Weights of a small self-supervised image encoder: 3.87M parameters, muon at rate 0.015.
Rows from block 8 of a small self-supervised image encoder, named by matrix and row number. Rows with one number belong to one channel. Each number is 50 + 10 x the weight over its row's rms, rounded and kept within 0 to 99. All counts start at 0. After the name is the row's rms in percent of the matrix's.
After each channel's rows are labels from the 100 images, of 14976, where the channel reaches its highest value: "responds to" is what is common among them. Only what is clearly more common there than usual is listed. The data: pictures of board games with random positions, seen at a slant. In brackets: how many of the 100, against the usual share in percent.
# convs1: 3x3 conv, stride 2 (model.blocks.8.convs.1.weight, 144x144x3x3, each kernel summed), inputs 72-143
# convs2: expand pointwise conv (model.blocks.8.convs.2.weight, 576x144x1x1, transposed), outputs 83-165

convs1.137 095:60 46 59 35 56 51 72 44 56 44 53 50 47 48 62 55 98 46 46 52 49 51 48 57 64 26 46 38 49 57 45 50 53 54 44 45 66 37 47 61 42 33 49 42 53 37 55 55 66 60 38 47 46 57 44 46 64 56 57 45 47 58 60 53 36 66 45 54 54 44 63 59
convs2.137 090:58 52 36 55 45 52 35 36 68 54 45 66 56 43 45 44 33 63 43 50 47 26 46 56 40 61 54 72 58 57 45 38 33 47 53 42 41 49 42 36 49 48 60 29 44 45 43 40 27 57 46 38 59 66 60 40 55 48 47 49 34 49 56 40 32 46 57 48 57 49 53 42 49 59 46 44 55 67 58 51 49 39 47
responds to: discs in an upright rack (98 vs 16.4); half full (82 vs 31.7)

convs1.72 119:49 49 42 56 72 35 45 50 60 39 38 69 48 68 52 43 53 16 44 48 43 46 30 56 41 49 55 52 53 57 49 70 61 65 50 46 44 66 59 52 43 44 34 53 54 40 42 57 48 63 49 46 65 45 47 44 39 49 39 49 37 55 52 37 48 54 59 52 55 38 42 39
convs2.72 097:46 46 52 48 55 58 63 69 57 43 51 38 64 42 59 42 69 49 37 59 53 43 38 47 69 42 39 55 52 57 47 53 33 50 58 58 48 56 39 58 54 58 61 58 57 55 53 53 39 44 64 43 58 51 52 50 36 55 47 44 64 52 47 41 54 36 54 77 31 43 49 56 49 73 67 42 42 70 36 44 71 42 56
responds to: noughts and crosses (100 vs 16.9)

convs1.17 111:51 58 39 50 59 51 45 51 47 48 64 50 51 48 64 57 68 19 45 56 43 48 54 59 53 37 60 62 55 56 46 42 51 62 40 64 43 60 52 46 39 43 50 59 78 43 62 48 55 53 53 58 47 47 34 67 54 39 52 51 54 59 46 40 57 57 44 53 41 59 41 50
convs2.17 111:33 46 71 33 38 32 46 31 61 56 52 44 46 49 49 54 44 54 28 36 46 65 37 47 45 45 54 58 57 55 56 40 49 70 53 41 40 55 56 54 40 43 73 41 42 48 48 52 45 62 56 45 33 44 64 54 57 23 56 37 42 25 45 58 57 64 40 49 54 43 52 44 40 50 38 73 51 41 61 62 43 50 52
responds to: noughts and crosses (100 vs 16.9)

convs1.94 110:37 33 40 57 67 53 47 29 50 55 42 56 32 47 40 55 46 62 32 51 50 50 65 35 52 63 27 58 36 36 51 44 47 49 44 47 66 58 60 45 54 58 65 30 46 45 48 51 43 37 46 50 64 45 47 46 61 44 60 60 55 45 41 59 43 62 48 36 41 53 40 43
convs2.94 101:32 35 39 58 70 66 54 51 47 45 38 42 43 52 44 57 50 42 40 57 47 53 39 56 38 43 61 52 46 44 37 57 51 43 56 57 47 45 47 56 92 56 60 58 45 47 60 67 20 40 46 34 53 49 53 40 22 42 45 49 73 40 60 49 43 49 67 59 24 36 51 47 51 43 43 43 54 62 56 63 49 51 80
responds to: discs in an upright rack (100 vs 16.4); nearly empty (100 vs 34.3)

convs1.10 097:39 42 54 40 67 42 48 59 34 73 64 49 46 45 51 38 46 53 38 51 48 45 37 38 49 48 59 51 47 33 40 51 46 68 58 62 58 63 53 47 55 46 73 38 46 36 34 61 62 39 59 58 51 69 29 47 61 37 57 55 53 59 48 49 62 40 57 52 42 40 50 45
convs2.10 105:56 32 66 31 62 54 41 46 74 59 25 53 43 53 38 53 47 42 52 42 59 56 56 56 40 59 41 49 44 58 56 53 50 34 48 56 47 44 43 53 53 48 64 49 55 42 50 56 50 55 63 50 50 32 53 43 58 52 73 64 64 38 56 60 56 40 43 59 49 52 38 48 56 53 63 34 50 69 43 42 55 66 52
responds to: digit grid (44 vs 16.4)

convs1.86 111:45 33 51 49 52 61 48 65 57 40 35 47 41 48 51 41 53 53 46 38 47 45 39 52 30 61 49 42 52 58 55 43 47 50 36 47 61 42 58 60 43 62 45 45 41 51 47 41 51 64 42 50 42 58 39 42 40 48 64 79 28 44 41 42 45 56 46 37 54 55 39 42
convs2.86 097:49 60 50 58 40 60 49 51 63 55 58 53 65 61 49 54 36 38 53 55 39 44 41 49 62 67 47 45 51 46 42 46 52 61 36 53 53 38 38 51 55 64 60 55 44 47 33 41 51 49 67 48 54 63 58 45 64 60 56 49 58 57 54 52 42 39 53 49 57 53 47 55 50 62 59 60 56 48 49 50 45 55 60
responds to: nearly empty (100 vs 34.3); discs in an upright rack (98 vs 16.4)

convs1.103 101:57 40 51 42 61 48 44 45 68 63 60 53 52 55 46 60 37 57 41 32 67 47 45 61 36 44 43 48 71 46 52 63 49 57 50 45 41 51 53 46 44 37 63 52 47 73 76 56 63 66 63 56 52 18 53 43 43 44 50 66 46 67 59 31 48 39 44 59 38 66 54 60
convs2.103 099:64 44 42 40 48 51 59 28 63 49 54 25 35 39 58 51 47 39 44 48 38 48 53 39 55 43 46 42 46 78 45 64 40 59 62 39 56 49 53 64 29 37 38 42 44 42 57 67 60 45 57 71 56 55 52 31 56 52 42 54 48 48 62 50 38 59 44 59 54 37 48 55 70 51 61 44 57 49 48 49 57 53 43
responds to: stones on a line grid (73 vs 16.8)

convs1.140 094:38 36 53 42 41 44 52 42 57 57 38 51 61 48 51 54 56 27 38 52 59 52 49 51 36 45 41 53 60 71 50 28 50 36 51 40 46 44 43 43 42 66 48 48 57 58 53 34 46 48 47 47 50 65 59 51 55 58 45 51 54 39 56 57 44 54 45 32 75 48 55 56
convs2.140 095:64 56 34 48 51 48 60 40 58 55 49 56 56 60 49 32 64 58 45 59 40 49 55 57 54 46 52 57 49 47 47 34 59 63 50 54 49 71 58 48 39 63 62 57 59 52 36 44 37 61 54 48 60 55 51 65 44 38 52 52 42 74 64 56 52 48 52 42 67 50 55 43 57 40 68 42 62 51 80 48 49 50 45
responds to: stones on a line grid (72 vs 16.8)

convs1.127 094:51 45 54 46 52 53 29 52 53 50 60 55 53 29 61 44 76 32 49 40 61 51 46 30 49 49 40 63 61 55 39 39 59 51 58 35 47 50 61 60 50 42 41 56 49 51 56 59 55 44 76 53 52 49 47 59 64 47 64 57 35 53 50 48 63 58 49 57 42 49 64 50
convs2.127 095:62 48 43 40 49 48 58 57 43 54 49 54 51 50 56 47 49 52 36 55 65 55 39 46 57 61 44 47 48 46 61 44 54 44 72 62 46 52 49 60 53 54 44 42 37 51 67 51 54 45 43 51 35 73 49 60 61 27 49 50 49 36 42 53 58 41 54 62 44 43 55 41 48 33 52 45 61 62 53 56 49 68 41
responds to: discs in an upright rack (74 vs 16.4); nearly empty (65 vs 34.3)

convs1.78 095:41 47 53 54 39 43 62 40 50 55 39 41 47 53 55 50 39 53 49 43 70 67 44 49 70 45 31 59 56 30 39 47 42 70 63 45 67 40 25 47 56 45 58 44 47 64 53 63 58 52 47 45 41 37 54 41 51 69 44 41 42 40 57 67 49 58 54 59 66 59 51 56
convs2.78 101:59 59 52 53 63 52 64 46 43 42 66 51 56 50 52 28 25 54 56 56 50 56 46 63 54 49 48 46 35 51 35 56 44 42 49 59 53 57 47 50 61 65 54 53 45 65 59 49 50 48 32 55 60 67 60 42 56 46 58 52 50 39 66 53 58 39 54 56 51 45 35 47 46 58 52 37 74 60 42 70 43 46 40
responds to: nearly full (80 vs 34); second side has more (77 vs 45.4); discs on a green board (67 vs 16.9)

convs1.66 106:42 49 51 51 39 53 45 46 55 51 68 41 49 73 54 47 42 31 58 45 42 46 49 46 49 16 38 70 37 36 46 59 42 50 52 56 64 62 40 40 47 48 49 52 63 45 40 59 56 48 46 56 36 40 49 52 47 65 39 46 49 57 47 53 37 43 65 42 70 49 62 61
convs2.66 118:57 42 45 57 47 51 53 36 71 40 53 62 48 48 60 44 54 43 59 55 81 48 39 39 42 49 51 45 45 48 40 25 56 45 50 50 53 65 44 39 49 57 67 51 58 52 43 59 53 45 34 45 36 40 46 51 47 40 51 41 46 56 57 45 22 47 33 56 50 32 58 45 54 37 44 63 53 50 57 51 45 57 49
responds to: nearly empty (95 vs 34.3); noughts and crosses (81 vs 16.9); more pieces: equal (33 vs 10.4)

convs1.117 100:31 29 72 39 59 43 55 43 55 46 50 38 47 42 55 54 53 58 51 40 60 48 53 59 54 57 52 55 69 37 33 66 58 44 39 53 54 56 42 41 51 62 67 49 54 53 57 53 62 42 57 37 67 34 36 46 58 48 39 48 57 64 58 53 42 51 46 66 40 57 54 72
convs2.117 102:50 55 56 67 48 74 50 54 50 33 52 40 45 45 54 42 43 27 41 36 56 49 58 55 45 42 49 53 38 74 41 52 49 20 50 64 50 56 37 50 58 43 43 73 46 53 58 39 47 44 40 47 45 60 48 66 39 44 71 73 54 47 46 48 62 62 43 52 49 67 48 43 53 56 47 41 70 38 44 63 50 69 48
responds to: stones on a line grid (99 vs 16.8); nearly full (97 vs 34)

convs1.75 106:54 44 40 33 55 61 45 51 43 64 52 51 53 57 53 59 67 41 66 49 48 52 46 48 36 37 54 44 46 41 33 75 47 48 68 46 50 54 56 56 55 48 40 55 67 52 51 47 40 42 50 50 56 59 48 62 59 59 62 54 55 64 44 46 55 67 57 49 58 65 50 44
convs2.75 097:60 68 69 48 43 42 59 31 55 43 46 38 64 65 56 55 39 48 50 54 47 54 58 44 70 48 54 43 59 52 23 40 41 48 72 41 59 34 48 46 55 52 63 55 56 67 66 34 60 53 48 41 48 63 43 36 60 64 65 46 65 40 37 51 43 52 48 47 29 50 49 53 59 49 55 46 32 57 62 60 54 46 45
responds to: discs in an upright rack (82 vs 16.4); nearly empty (67 vs 34.3)

convs1.108 114:49 40 53 59 49 52 64 65 40 60 38 44 39 60 41 70 48 66 44 50 39 46 78 69 56 24 45 60 50 41 58 55 48 59 43 53 56 50 53 47 50 66 64 47 56 47 44 59 62 54 46 44 48 54 58 55 58 51 58 55 60 56 31 48 41 54 60 54 64 54 40 53
convs2.108 101:56 67 54 45 60 61 47 40 62 62 50 57 60 45 65 52 65 44 53 50 71 60 54 43 50 33 49 42 35 35 71 60 40 59 39 48 46 59 63 48 77 45 62 51 53 67 66 50 58 67 49 52 70 54 41 35 46 67 37 45 49 40 43 63 55 45 32 44 53 58 54 39 50 47 56 58 49 42 37 49 57 52 51
responds to: second side has more (74 vs 45.4); draughts (73 vs 16.7); nearly full (64 vs 34)

convs1.81 096:64 41 41 37 45 33 43 34 58 58 54 53 41 50 42 55 58 50 47 42 53 46 75 64 39 55 42 53 52 34 56 66 36 58 41 53 54 64 27 39 58 46 62 45 58 54 62 42 50 55 54 39 52 51 36 59 55 48 47 49 33 67 44 36 32 33 42 59 40 51 42 56
convs2.81 098:53 58 49 52 46 50 46 52 55 34 40 46 39 67 64 44 57 24 53 45 39 40 45 41 42 44 43 67 53 47 60 46 66 69 42 54 50 35 35 40 61 45 57 45 40 48 65 43 36 22 40 39 54 37 54 48 52 59 50 55 51 43 40 47 60 44 62 43 42 19 70 26 61 51 48 36 60 54 49 40 51 40 56
responds to: draughts (100 vs 16.7)

convs1.54 102:60 62 52 49 43 69 52 52 65 50 56 47 41 54 54 62 68 47 45 52 53 43 34 36 53 38 50 49 52 38 39 50 58 53 67 49 52 63 44 49 46 51 39 52 50 55 43 43 37 43 59 39 62 52 49 43 55 52 52 54 58 62 58 59 47 54 51 52 56 68 40 46
convs2.54 097:57 55 35 50 49 47 50 47 51 62 51 52 72 33 48 38 48 40 45 47 47 49 53 51 50 53 67 54 38 56 42 55 65 43 58 42 40 45 59 64 39 54 66 44 36 44 45 41 53 62 46 50 52 53 46 37 53 40 53 45 58 49 62 55 48 46 41 50 51 55 33 53 41 48 56 68 44 48 47 46 45 62 51
responds to: discs on a green board (50 vs 16.9); discs in an upright rack (49 vs 16.4)

convs1.114 101:57 45 42 55 57 45 38 40 55 62 32 56 38 51 34 56 36 53 46 51 52 54 63 52 40 49 37 55 65 45 69 66 57 52 54 66 37 44 49 49 39 50 70 32 50 56 49 55 59 52 46 57 55 48 42 49 44 51 50 66 39 60 54 45 57 25 41 49 53 52 46 52
convs2.114 098:54 64 61 53 62 48 58 46 58 49 47 48 54 42 59 63 33 58 54 58 73 59 61 57 39 53 68 57 44 48 44 36 49 47 36 51 51 52 49 68 43 60 47 40 48 44 53 55 40 65 47 53 61 48 51 50 45 34 78 41 32 45 38 52 46 42 53 39 58 49 49 55 56 65 53 52 48 45 50 43 55 53 51
responds to: discs on a green board (95 vs 16.9); second side has more (84 vs 45.4)

convs1.27 088:40 59 37 49 44 52 71 34 46 40 56 54 55 47 49 72 53 34 49 41 46 38 38 48 33 52 52 47 43 48 41 38 40 49 55 44 59 51 48 51 44 53 58 52 61 30 44 49 46 56 66 42 53 49 44 34 34 40 61 44 45 65 65 42 51 49 51 38 38 51 42 47
convs2.27 102:44 63 47 40 44 45 59 37 58 59 51 45 48 46 55 48 56 42 38 40 41 34 51 61 68 42 48 53 64 48 73 31 60 60 26 43 52 46 49 45 58 47 53 50 52 56 46 41 40 63 41 56 35 29 34 39 43 39 56 61 50 74 41 32 43 69 42 46 48 32 46 45 40 49 47 42 38 29 59 46 40 56 28
responds to: noughts and crosses (91 vs 16.9)

convs1.107 106:51 48 58 55 69 49 58 65 47 57 65 30 49 64 48 52 41 46 68 48 63 45 42 40 37 56 59 55 61 60 59 51 46 47 45 48 37 49 49 47 44 42 56 51 37 43 48 55 44 84 40 45 70 56 43 47 44 41 66 56 43 50 67 43 57 69 62 55 38 49 53 43
convs2.107 099:65 57 53 54 60 57 49 48 60 54 58 44 53 64 37 33 48 35 46 48 57 47 33 47 41 36 44 45 59 51 46 56 60 22 43 50 53 48 50 57 39 50 50 47 54 43 60 47 40 43 51 53 53 40 33 37 48 44 61 45 33 56 38 42 60 55 44 44 40 40 47 58 59 49 55 65 55 54 55 41 33 52 40
responds to: noughts and crosses (93 vs 16.9); nearly full (68 vs 34)

convs1.84 103:48 44 46 39 64 52 41 52 50 55 28 25 57 66 42 53 36 51 44 36 61 57 59 42 44 42 53 39 55 33 53 68 26 44 53 44 40 59 42 45 51 70 68 55 36 49 54 37 51 49 42 61 58 56 49 33 59 49 54 52 44 36 58 60 41 53 52 42 48 42 54 50
convs2.84 099:49 49 61 54 50 52 48 48 43 62 47 44 50 40 55 42 70 65 51 40 44 55 56 67 45 70 43 39 37 61 44 32 44 62 52 39 65 56 49 48 46 36 49 44 70 71 61 32 48 46 47 50 66 50 56 57 74 29 54 63 50 54 56 51 39 39 39 62 41 52 82 48 52 33 55 58 50 47 48 57 50 47 58
responds to: discs in an upright rack (59 vs 16.4); stones on a line grid (41 vs 16.8)

convs1.12 097:51 44 76 64 50 54 32 40 49 46 35 62 56 47 58 58 53 41 50 45 54 83 56 54 54 45 54 49 47 46 42 56 55 71 53 63 44 45 60 49 52 39 52 50 45 42 62 49 60 56 40 67 54 60 28 55 75 49 66 42 38 62 60 39 53 47 44 68 46 52 56 43
convs2.12 096:53 62 51 68 41 42 36 38 48 33 53 36 54 37 64 53 49 50 58 50 39 54 60 51 47 72 73 56 53 68 57 50 53 61 61 55 32 37 46 41 50 62 57 65 35 60 58 53 34 64 46 44 48 53 39 43 48 63 56 60 52 53 65 47 58 52 43 35 67 47 49 44 76 63 56 45 58 55 63 65 50 44 40
responds to: draughts (100 vs 16.7); nearly empty (82 vs 34.3)

convs1.129 104:59 45 53 45 46 51 54 42 43 51 49 64 58 41 53 66 73 49 63 55 47 69 70 53 52 59 54 80 49 49 43 40 47 75 61 49 62 49 35 57 49 40 49 59 41 53 58 54 58 55 57 67 49 70 46 40 56 55 48 53 57 61 43 50 54 69 58 57 52 52 30 49
convs2.129 093:41 46 69 59 50 48 63 53 49 53 60 53 35 42 40 50 55 40 45 48 56 54 46 59 49 35 50 42 53 28 35 44 52 53 52 47 51 55 51 46 46 29 39 49 34 63 52 36 52 47 48 44 54 66 43 58 60 65 45 43 43 41 64 67 44 35 34 43 59 54 25 38 57 54 63 45 32 53 53 55 21 48 65
responds to: discs in an upright rack (55 vs 16.4)

convs1.119 107:49 34 42 46 53 50 57 56 37 53 70 38 40 61 58 44 35 49 57 50 54 34 76 41 50 49 72 60 59 48 55 50 47 54 43 43 41 72 34 34 46 74 74 42 42 68 40 62 49 43 40 42 65 43 47 49 51 52 53 41 52 31 46 43 39 44 46 54 52 47 63 48
convs2.119 104:38 59 43 47 46 72 41 60 43 28 46 50 49 61 44 58 34 60 45 46 57 48 33 50 50 51 55 42 57 43 52 65 48 52 45 54 59 57 45 62 51 45 53 33 50 48 47 65 62 41 48 68 56 49 40 46 57 46 53 56 47 45 48 54 61 53 35 52 46 58 48 52 46 58 99 73 52 51 51 59 50 39 38
responds to: nearly full (88 vs 34); draughts (75 vs 16.7)

convs1.104 109:56 51 23 50 46 56 43 60 50 52 57 51 51 46 32 59 42 44 38 37 37 44 26 46 33 48 55 43 38 45 31 54 29 63 33 56 40 62 58 32 43 58 46 51 61 58 39 65 45 29 43 49 64 31 35 60 52 44 42 49 48 49 61 37 41 47 37 55 33 43 46 41
convs2.104 098:59 43 60 58 73 52 59 46 53 47 58 57 30 60 46 56 61 43 49 51 67 51 68 36 69 51 62 59 50 42 45 46 51 52 44 60 57 67 55 48 60 39 34 48 37 56 35 45 45 47 55 39 46 18 38 62 66 32 55 37 50 42 51 46 53 59 62 55 60 35 46 49 41 53 44 28 52 43 65 52 63 46 57
responds to: nearly full (69 vs 34); noughts and crosses (60 vs 16.9)

convs1.106 098:52 46 57 40 47 67 55 63 43 42 43 63 70 46 68 41 42 39 48 45 61 59 50 48 69 35 59 45 53 55 53 44 54 45 51 48 48 45 50 36 43 55 49 62 50 57 58 32 46 35 40 52 48 61 81 42 71 56 64 45 57 37 54 44 71 59 60 25 68 49 45 52
convs2.106 096:65 47 38 55 41 43 48 43 36 68 42 68 70 53 42 41 60 53 59 51 52 54 41 60 69 50 51 59 68 40 47 60 37 51 50 72 38 54 44 36 53 66 52 50 59 55 50 46 43 44 51 45 51 46 47 51 45 48 44 46 42 60 49 38 51 49 68 42 19 47 46 59 53 57 48 25 55 52 56 60 41 38 57
responds to: stones on a line grid (95 vs 16.8); first side has more (91 vs 44.2); nearly full (67 vs 34)

convs1.11 075:44 42 44 43 57 48 38 57 55 80 48 54 53 33 42 44 64 62 46 24 48 39 52 49 46 73 47 33 55 40 45 41 51 41 55 41 63 45 41 47 38 42 56 48 46 50 57 48 40 47 57 61 46 67 45 50 55 42 44 48 68 61 49 49 28 73 61 61 33 47 47 48
convs2.11 107:56 59 57 50 69 37 60 52 48 38 50 43 48 54 53 77 53 29 38 65 55 85 63 42 50 50 48 47 48 58 62 54 46 53 94 55 53 47 48 43 43 48 47 47 49 46 47 46 51 55 42 59 36 56 55 48 47 55 62 62 54 43 43 63 46 51 45 55 48 64 48 38 48 52 50 42 43 49 66 62 38 56 46
responds to: discs in an upright rack (52 vs 16.4)

convs1.19 099:44 43 46 59 56 49 69 53 46 50 41 41 28 49 53 61 39 56 63 43 40 43 48 63 48 57 38 55 47 65 74 60 63 65 53 54 48 38 43 38 65 52 52 43 43 53 54 55 44 49 47 54 48 54 54 48 26 36 43 62 43 43 53 51 42 31 40 50 42 68 42 47
convs2.19 093:55 69 70 47 48 51 56 50 45 35 51 40 58 47 52 46 56 63 53 34 46 66 52 40 27 36 51 68 38 47 48 55 45 52 48 54 49 38 42 68 53 61 51 52 53 68 48 52 50 47 64 58 49 56 54 53 43 43 54 48 43 47 51 44 48 26 43 34 65 13 63 49 46 56 53 58 50 62 45 39 56 51 37
responds to: discs on a green board (100 vs 16.9); nearly empty (85 vs 34.3); second side has more (77 vs 45.4)

convs1.136 121:63 49 55 53 45 56 63 40 56 55 47 51 42 53 47 56 50 47 37 56 58 72 68 59 70 39 48 52 53 46 48 57 54 34 57 48 44 56 44 57 40 62 34 51 40 55 42 62 57 68 46 52 52 53 43 48 54 50 46 46 59 25 40 52 63 51 55 52 68 45 53 45
convs2.136 105:48 45 51 67 44 47 54 48 56 57 57 46 48 54 39 37 39 55 46 41 48 41 33 64 47 46 65 49 51 34 32 44 47 41 51 39 54 73 47 51 53 50 54 27 47 28 60 33 49 53 34 29 48 31 54 59 40 49 44 46 50 61 64 50 47 46 50 32 46 51 44 49 29 50 39 50 40 61 59 43 49 48 46
responds to: draughts (100 vs 16.7); nearly empty (80 vs 34.3)

convs1.113 094:46 40 43 46 43 65 50 35 53 40 49 45 73 46 69 39 51 60 62 48 65 55 48 40 62 40 35 46 54 49 45 51 44 39 53 48 42 60 48 57 35 58 58 43 31 68 36 62 46 58 41 49 55 47 51 43 56 55 56 37 60 35 67 62 58 55 57 59 67 49 63 50
convs2.113 101:57 49 42 47 44 50 52 80 34 64 60 62 50 56 57 48 41 48 53 47 38 45 50 61 41 59 64 45 41 55 50 60 61 38 41 43 51 77 42 65 51 67 43 53 63 49 49 41 70 38 46 66 50 55 51 47 55 52 48 64 51 53 49 50 56 43 51 47 40 71 28 55 45 66 62 54 65 54 40 56 33 31 52
responds to: nearly full (87 vs 34); stones on a line grid (65 vs 16.8)

convs1.49 105:39 55 57 36 45 44 55 43 53 43 52 45 60 38 65 59 56 37 52 46 63 57 39 35 65 59 35 35 74 55 52 63 44 46 56 51 45 49 33 37 50 68 58 43 58 58 53 43 48 50 78 43 52 65 34 46 47 46 49 35 42 63 58 59 39 48 45 65 32 58 54 70
convs2.49 106:38 54 33 52 34 45 44 38 55 35 51 39 58 51 52 37 60 41 44 55 26 51 47 46 51 54 48 60 42 52 63 42 58 68 56 57 44 55 50 64 47 39 55 61 56 54 30 62 59 40 46 55 57 46 49 44 52 60 54 67 59 34 55 52 53 40 50 54 53 48 66 41 67 62 30 54 57 63 62 46 55 51 57
responds to: nearly full (100 vs 34); stones on a line grid (99 vs 16.8)

convs1.141 105:53 58 45 48 52 48 44 66 47 65 26 41 43 68 33 64 50 42 40 51 48 43 71 42 56 45 41 63 70 57 63 51 50 53 43 73 48 65 61 55 58 63 56 40 51 69 56 35 61 37 35 49 60 44 64 38 37 54 46 56 50 39 62 48 46 38 52 40 52 55 57 48
convs2.141 102:55 61 68 40 40 54 42 45 45 56 29 62 51 38 49 34 58 50 60 53 57 63 34 65 41 51 62 40 39 53 39 54 44 55 53 47 59 54 62 55 34 52 60 32 44 40 52 30 48 62 52 57 57 42 49 46 54 54 64 53 36 63 45 68 49 45 50 48 74 52 63 47 51 51 63 41 43 49 41 54 44 38 53
responds to: second side has more (80 vs 45.4); discs on a green board (61 vs 16.9)

convs1.128 100:68 47 46 51 47 51 55 55 49 44 54 37 68 37 35 52 39 67 61 37 59 45 68 60 55 71 61 52 54 55 51 52 59 43 45 51 38 39 66 68 49 60 58 51 65 74 49 50 36 55 49 51 52 53 60 37 56 53 59 52 52 52 50 42 45 45 60 66 54 50 52 56
convs2.128 100:29 49 34 39 53 47 54 51 50 54 41 58 53 61 45 54 46 37 42 48 41 37 44 57 66 42 48 49 30 61 58 50 38 48 60 45 56 64 61 65 50 36 56 53 52 39 61 48 40 51 50 43 54 49 39 59 31 52 45 44 40 67 62 42 55 35 55 44 48 65 44 72 63 54 33 57 57 50 41 61 47 49 55
responds to: digit grid (77 vs 16.4); nearly full (61 vs 34)